{"encoder_arch": "vit", "model": "masked spectrogram model", "dataset": "synthetic speech, music and everyday sounds put through simulated rooms and audio effects", "train_examples": 39062, "n_mels": 64, "hop_length": 160, "input": "log_mel", "win_length": 512, "method": "mae", "mask_ratio": 0.6, "loss": "mse", "encoder_norm": "layernorm", "encoder_norm_position": "res_post", "encoder_activation": "gelu", "encoder_mlp_ratio": 4, "encoder_head_dim": 64, "encoder_fused_qkv": false, "encoder_bias": "all", "encoder_qk_norm": true, "encoder_layer_scale_init": 0.1, "encoder_parallel_block": false, "encoder_inner_norm": false, "encoder_kv_group_size": 2, "encoder_patch_size": [32, 4], "encoder_layers": 16, "encoder_width": 160, "encoder_positions": "learned", "decoder_width": 256, "norm_pix_loss": true, "decoder_layers": 2, "init": "kaiming_normal", "optimizer": "muon", "muon_scale": "match_rms_adamw", "learning_rate": 0.0044, "momentum": 0.95, "nesterov": true, "orthogonalizer": "newton_schulz_5", "adamw_lr_other_params": 0.0021, "max_grad_norm": 1.0, "max_steps": 7600, "batch_size": 384, "epochs": 74.7, "lr_schedule": "cosine", "final_lr_fraction": 0, "warmup_steps": 760, "weight_decay": 0.05, "adamw_weight_decay_other_params": 0}
Rows from block 7 of the encoder of a small masked spectrogram model, named by matrix and row number. Rows with one number belong to one neuron. Each number is 50 + 10 x the weight over its row's rms, rounded and kept within 0 to 99. All counts start at 0. After the name is the row's rms in percent of the matrix's.
After each neuron's rows are labels from the 100 clips, of 14848, where the neuron reaches its highest value: "responds to" is what is common among them. Only what is clearly more common there than usual is listed. The data: synthetic speech, music and everyday sounds put through simulated rooms and audio effects. In brackets: how many of the 100.
# fc1: MLP up (encoder.blocks.7.mlp.fc1.weight, 640x160), inputs 0-159
# fc2: MLP down (encoder.blocks.7.mlp.fc2.weight, 160x640, transposed), outputs 0-159

fc1.177 117:56 61 49 46 59 52 56 50 44 74 42 37 63 55 47 36 59 58 39 61 59 56 59 54 58 49 48 49 74 49 76 58 42 57 60 60 46 69 57 56 61 52 53 33 46 39 27 51 56 51 59 62 36 48 18 45 64 49 46 54 45 53 39 47 48 33 35 43 45 46 43 47 42 65 54 59 61 54 74 55 44 38 43 67 66 60 50 46 49 42 50 44 50 62 40 65 40 50 50 50 50 48 43 57 42 46 61 47 55 61 48 28 50 73 43 42 57 46 44 48 48 33 64 57 55 54 55 54 39 65 62 45 70 45 59 56 47 32 56 57 60 46 39 48 49 24 46 42 56 42 48 56 41 45 50 48 65 44 54 37
fc2.177 123:65 36 44 59 29 66 46 62 47 61 45 56 33 46 60 54 48 44 51 59 59 63 49 56 55 45 51 41 52 55 47 55 47 53 54 64 69 35 50 54 46 45 37 62 62 52 65 36 31 50 36 49 59 47 42 50 43 63 35 69 55 60 58 59 36 59 67 54 24 61 47 63 62 49 41 42 51 50 46 45 43 55 41 49 68 27 57 51 54 27 56 39 53 56 39 45 55 58 45 42 46 53 53 58 38 39 39 31 54 40 55 50 69 35 52 54 56 47 69 52 50 52 39 29 49 50 57 53 39 50 34 53 56 42 65 48 44 55 36 60 66 57 41 37 64 71 49 41 47 38 45 44 57 64 54 51 46 35 54 66
responds to: band (62); dry (48); dropouts (40)

fc1.630 098:56 57 59 65 41 45 37 64 57 44 46 41 47 53 44 67 37 38 38 33 49 62 54 47 59 55 69 39 53 51 53 56 55 66 38 46 44 53 52 43 53 73 47 28 25 52 36 38 58 51 50 52 56 51 47 67 56 62 40 54 32 47 64 31 58 59 49 58 35 49 39 41 37 44 40 45 49 51 35 35 69 40 45 49 63 49 67 42 42 51 54 54 50 58 55 48 46 56 53 36 47 52 52 40 47 51 48 47 74 67 65 34 60 52 30 43 56 51 40 36 44 45 54 52 50 46 57 28 55 47 47 49 50 59 48 53 35 56 63 46 56 53 27 47 35 42 62 39 46 37 43 58 65 44 67 43 32 59 42 46
fc2.630 100:33 40 39 34 53 19 60 51 41 41 60 60 60 52 66 42 52 56 44 47 45 46 66 50 47 54 55 60 81 56 56 48 36 61 68 50 37 42 41 67 37 44 43 60 59 48 50 54 50 40 63 49 50 64 52 62 49 60 65 51 48 49 58 62 44 49 47 58 36 46 38 61 35 57 60 46 37 52 54 57 56 53 52 53 31 36 51 55 52 44 49 62 49 52 49 47 46 63 39 61 29 49 60 53 39 54 60 47 31 32 32 42 39 60 63 45 48 58 61 28 69 55 33 52 38 55 53 54 49 54 32 48 56 57 49 40 60 45 42 57 48 43 57 47 57 57 59 70 50 57 73 51 60 42 49 41 45 51 58 35
responds to: band (60)

fc1.368 077:52 42 47 44 65 35 34 58 52 28 53 62 42 37 50 51 60 54 54 66 51 69 55 39 47 45 68 39 40 41 43 56 66 30 68 55 37 58 59 54 51 64 51 66 55 60 59 53 42 47 67 52 54 34 41 54 51 53 45 41 45 44 58 63 45 35 49 52 74 60 50 50 62 60 80 61 40 53 49 44 67 42 40 51 43 43 56 63 39 43 33 48 36 42 42 64 53 70 57 57 54 64 53 42 62 46 50 57 53 75 42 47 60 48 39 49 60 54 35 61 45 47 64 45 52 55 57 60 42 41 54 59 46 58 46 60 46 46 41 51 57 54 59 30 54 44 30 41 48 40 44 48 59 52 54 51 26 40 50 54
fc2.368 079:58 57 61 47 45 43 54 42 52 51 43 42 40 46 52 76 34 46 49 51 42 39 48 44 59 43 38 77 46 53 49 46 50 58 48 59 52 60 33 45 47 48 30 49 57 49 60 43 55 60 50 51 54 71 48 48 61 48 49 48 47 51 56 31 47 67 47 48 43 50 67 56 56 42 35 57 63 60 48 48 59 46 47 68 56 51 54 49 67 65 56 37 57 47 51 43 44 22 45 59 71 60 64 60 42 41 40 65 42 55 59 55 45 47 46 45 63 53 43 53 31 45 51 22 37 50 43 60 54 44 52 37 77 43 40 40 48 59 68 41 41 65 42 52 47 50 48 48 61 62 53 25 66 69 53 53 48 34 36 45
responds to: speech (94); dry (51)

fc1.383 110:44 48 47 57 60 49 61 61 58 48 48 47 68 65 52 56 54 41 47 59 57 54 58 48 50 61 53 28 62 45 32 75 63 50 66 34 69 34 44 58 61 52 61 56 34 48 48 62 56 44 62 41 56 52 46 49 44 51 55 54 36 42 49 51 49 62 65 50 58 51 57 55 36 58 45 42 50 53 58 40 63 49 58 45 49 58 35 65 63 47 47 45 55 60 56 44 52 55 39 65 42 41 77 42 39 57 48 51 42 66 42 59 45 46 29 53 50 53 56 48 52 33 60 71 51 53 55 55 47 66 31 34 50 72 59 43 56 49 44 40 32 47 30 50 50 62 47 48 59 29 71 63 58 57 35 56 32 55 51 43
fc2.383 110:60 56 71 48 48 42 47 47 51 42 54 50 58 60 40 45 33 60 49 55 47 47 41 60 59 47 61 55 48 50 52 44 31 49 54 56 43 43 60 46 61 68 60 51 47 56 49 55 39 43 26 46 59 48 49 37 47 49 31 57 44 42 58 47 55 65 58 49 48 53 53 52 41 45 42 51 45 44 53 46 53 44 51 45 64 42 48 66 69 60 22 48 43 47 37 49 71 48 46 50 53 29 64 34 31 65 23 40 75 38 62 50 32 46 62 47 69 49 43 42 53 63 47 54 52 47 34 39 52 66 59 37 48 53 56 54 59 52 49 34 53 39 48 51 72 32 47 57 49 71 54 43 46 61 58 59 68 63 51 41
responds to: speech (91)

fc1.569 109:55 32 53 45 49 48 37 48 45 48 60 38 57 42 64 33 82 53 54 44 48 48 62 26 68 54 57 39 39 47 31 77 65 28 43 59 42 47 75 49 34 37 44 61 42 54 40 45 70 60 58 57 46 49 59 46 38 62 59 54 54 63 47 49 33 55 43 52 53 60 42 38 61 65 53 50 64 42 60 32 50 52 61 54 42 34 56 42 49 63 40 45 57 56 45 63 50 47 58 47 41 52 48 56 50 55 55 61 50 49 46 63 48 47 30 49 36 49 47 46 43 49 54 48 42 63 50 33 46 56 43 61 29 54 44 63 49 36 49 48 24 41 43 50 55 56 59 59 40 46 54 56 51 47 51 42 35 50 34 54
fc2.569 104:60 55 50 38 60 66 47 62 43 44 55 70 57 56 38 52 26 38 51 54 62 39 56 45 50 45 49 50 52 58 62 28 44 53 56 49 61 43 50 47 39 54 59 43 49 43 56 60 33 58 38 42 55 54 65 46 60 37 44 22 37 39 48 63 60 45 68 51 55 49 55 69 69 36 52 54 35 58 37 48 44 41 35 32 56 43 47 58 52 51 53 52 45 36 43 34 41 53 47 48 56 71 40 48 59 33 54 49 55 33 54 32 41 59 55 54 63 45 65 66 48 47 39 55 45 35 43 68 62 36 64 63 71 39 51 43 54 43 41 41 63 70 61 51 62 57 46 47 61 43 52 38 54 45 52 42 47 49 54 52
responds to: speech (73); distortion (53); reverberation time: 0.15 to 0.3 s (40)

fc1.388 095:39 58 60 45 50 47 37 38 44 34 62 44 59 41 50 57 60 48 61 45 61 46 53 53 51 43 63 65 50 45 58 44 50 53 49 40 38 43 55 50 46 46 41 47 67 28 36 55 55 32 50 60 60 55 47 56 70 56 58 50 69 52 44 49 48 43 52 52 65 45 59 70 59 47 59 35 55 44 52 42 82 57 58 38 28 47 68 42 52 56 77 55 38 46 35 45 51 76 71 54 29 40 40 45 73 38 53 64 56 44 40 47 46 61 36 52 40 55 63 44 56 49 54 44 59 41 39 50 47 52 46 51 54 36 40 60 62 47 53 43 43 47 65 59 50 49 51 42 60 28 63 46 54 47 38 41 49 51 57 49
fc2.388 100:73 60 46 39 45 47 51 58 65 47 52 59 53 48 21 30 48 33 50 50 63 44 74 49 47 41 59 37 59 60 37 66 52 41 51 36 42 47 64 42 53 61 61 59 54 29 46 63 55 45 57 44 42 47 44 41 35 20 43 43 54 56 54 51 50 47 47 48 61 50 43 56 56 52 49 52 59 56 49 58 63 55 42 53 40 49 52 42 62 51 46 40 43 52 46 56 39 52 46 62 55 56 40 62 68 54 58 51 49 41 60 62 48 41 60 60 63 46 52 46 66 58 48 38 48 56 49 48 37 26 45 64 30 51 32 57 48 39 56 60 47 54 48 59 46 42 54 75 54 61 62 58 51 53 42 62 28 28 39 70
responds to: band (72); dry (44)

fc1.326 087:35 64 36 57 44 53 52 65 36 60 52 59 46 54 49 47 53 47 56 29 33 51 35 55 40 37 67 43 70 72 49 46 59 56 45 68 47 54 47 48 48 46 52 48 49 33 36 57 54 58 37 45 57 40 49 55 47 47 52 38 60 42 42 39 57 47 20 43 54 50 44 49 55 64 50 59 54 61 60 42 61 62 54 55 55 64 51 60 61 46 59 62 58 57 38 63 46 63 52 47 52 51 35 62 59 56 58 39 54 58 55 53 40 56 61 47 54 67 63 65 37 50 50 32 42 74 48 52 57 42 52 67 59 37 57 45 57 56 28 54 56 54 44 54 36 22 35 64 56 62 56 58 44 43 51 45 34 37 52 62
fc2.326 088:52 48 56 51 62 48 45 52 60 47 35 51 70 38 53 61 32 37 36 52 53 54 47 34 60 49 54 59 49 43 47 61 47 54 56 46 53 44 45 64 40 44 63 43 40 59 66 60 67 46 66 60 70 51 50 50 41 55 45 49 57 58 65 58 39 59 52 68 47 58 45 47 56 36 57 52 41 40 54 68 48 61 50 29 58 38 39 48 38 43 47 46 48 46 59 69 44 45 37 38 37 46 57 58 37 38 45 44 27 49 44 46 54 31 54 47 43 76 42 56 46 32 52 35 52 52 58 51 49 35 46 63 56 53 47 61 50 33 55 52 49 59 46 64 46 65 42 48 60 55 83 48 38 41 67 62 29 41 44 51
responds to: band (76)

fc1.108 103:41 58 49 36 43 56 53 64 52 32 52 44 58 74 41 51 43 77 50 56 39 32 55 50 60 50 52 43 39 76 55 28 45 61 57 55 60 60 62 53 37 50 48 48 70 40 50 49 45 29 47 56 42 66 49 56 49 57 46 55 49 43 57 48 58 53 44 47 60 40 44 46 59 53 51 48 44 52 47 58 47 56 41 41 40 51 51 56 75 45 35 51 48 58 38 57 48 62 61 65 54 35 46 51 44 39 50 56 58 43 46 46 45 57 47 37 56 56 47 55 63 44 50 54 32 45 47 68 53 57 63 64 54 31 60 45 59 44 42 33 60 42 41 54 43 09 42 54 55 63 64 49 59 63 49 40 35 45 56 32
fc2.108 100:57 54 40 38 49 57 71 41 50 63 39 65 41 47 45 41 61 39 42 43 63 42 36 39 84 35 53 43 58 43 57 66 37 34 65 50 44 46 49 58 46 21 45 51 36 56 46 68 42 61 56 50 60 48 57 52 50 45 48 45 36 58 46 49 48 42 53 63 52 37 56 62 53 60 51 58 45 52 35 51 52 52 44 51 48 48 35 43 40 35 45 65 44 45 59 65 45 62 42 43 47 58 41 43 39 49 57 54 39 43 52 47 77 35 53 50 53 61 60 65 44 54 54 54 33 43 47 69 38 42 43 56 60 66 34 36 58 44 56 51 46 54 66 51 54 75 58 54 60 50 48 61 31 42 51 56 34 42 56 57
responds to: band (66); dry (42); dropouts (33)

fc1.222 111:34 38 51 43 45 53 45 40 49 36 45 70 66 66 55 51 55 45 40 41 54 50 56 42 48 50 51 53 40 58 60 70 52 54 39 47 58 46 62 56 54 42 49 78 73 57 65 33 36 45 71 69 65 46 60 40 40 39 35 59 63 40 70 50 45 57 70 49 54 57 49 60 38 51 39 43 51 50 53 71 56 51 47 41 52 44 58 59 42 50 44 54 32 64 55 38 56 50 45 34 44 54 71 40 69 38 61 66 62 52 53 51 54 39 54 60 62 80 51 47 44 45 49 40 54 47 49 44 55 43 40 37 44 52 62 50 53 46 58 50 59 40 54 32 55 54 55 38 44 54 48 61 40 36 35 57 41 49 44 43
fc2.222 102:63 43 45 50 77 50 69 70 48 62 67 48 56 51 53 42 63 51 53 63 36 50 57 51 57 54 37 46 30 58 59 33 47 49 51 47 61 47 36 42 60 75 35 34 53 51 44 58 55 58 30 40 50 52 38 44 66 48 61 46 41 51 37 48 44 50 39 39 51 71 51 41 42 40 39 50 48 61 47 41 50 43 43 55 61 56 53 50 62 56 63 38 58 54 64 59 63 63 67 56 36 31 25 49 55 41 46 31 41 62 51 53 59 71 39 51 46 43 39 42 63 60 26 54 46 49 36 60 53 60 56 57 46 52 39 58 41 46 41 52 32 54 42 49 49 49 42 63 42 52 54 55 49 56 50 49 36 56 58 49
responds to: speech (58); dry (56)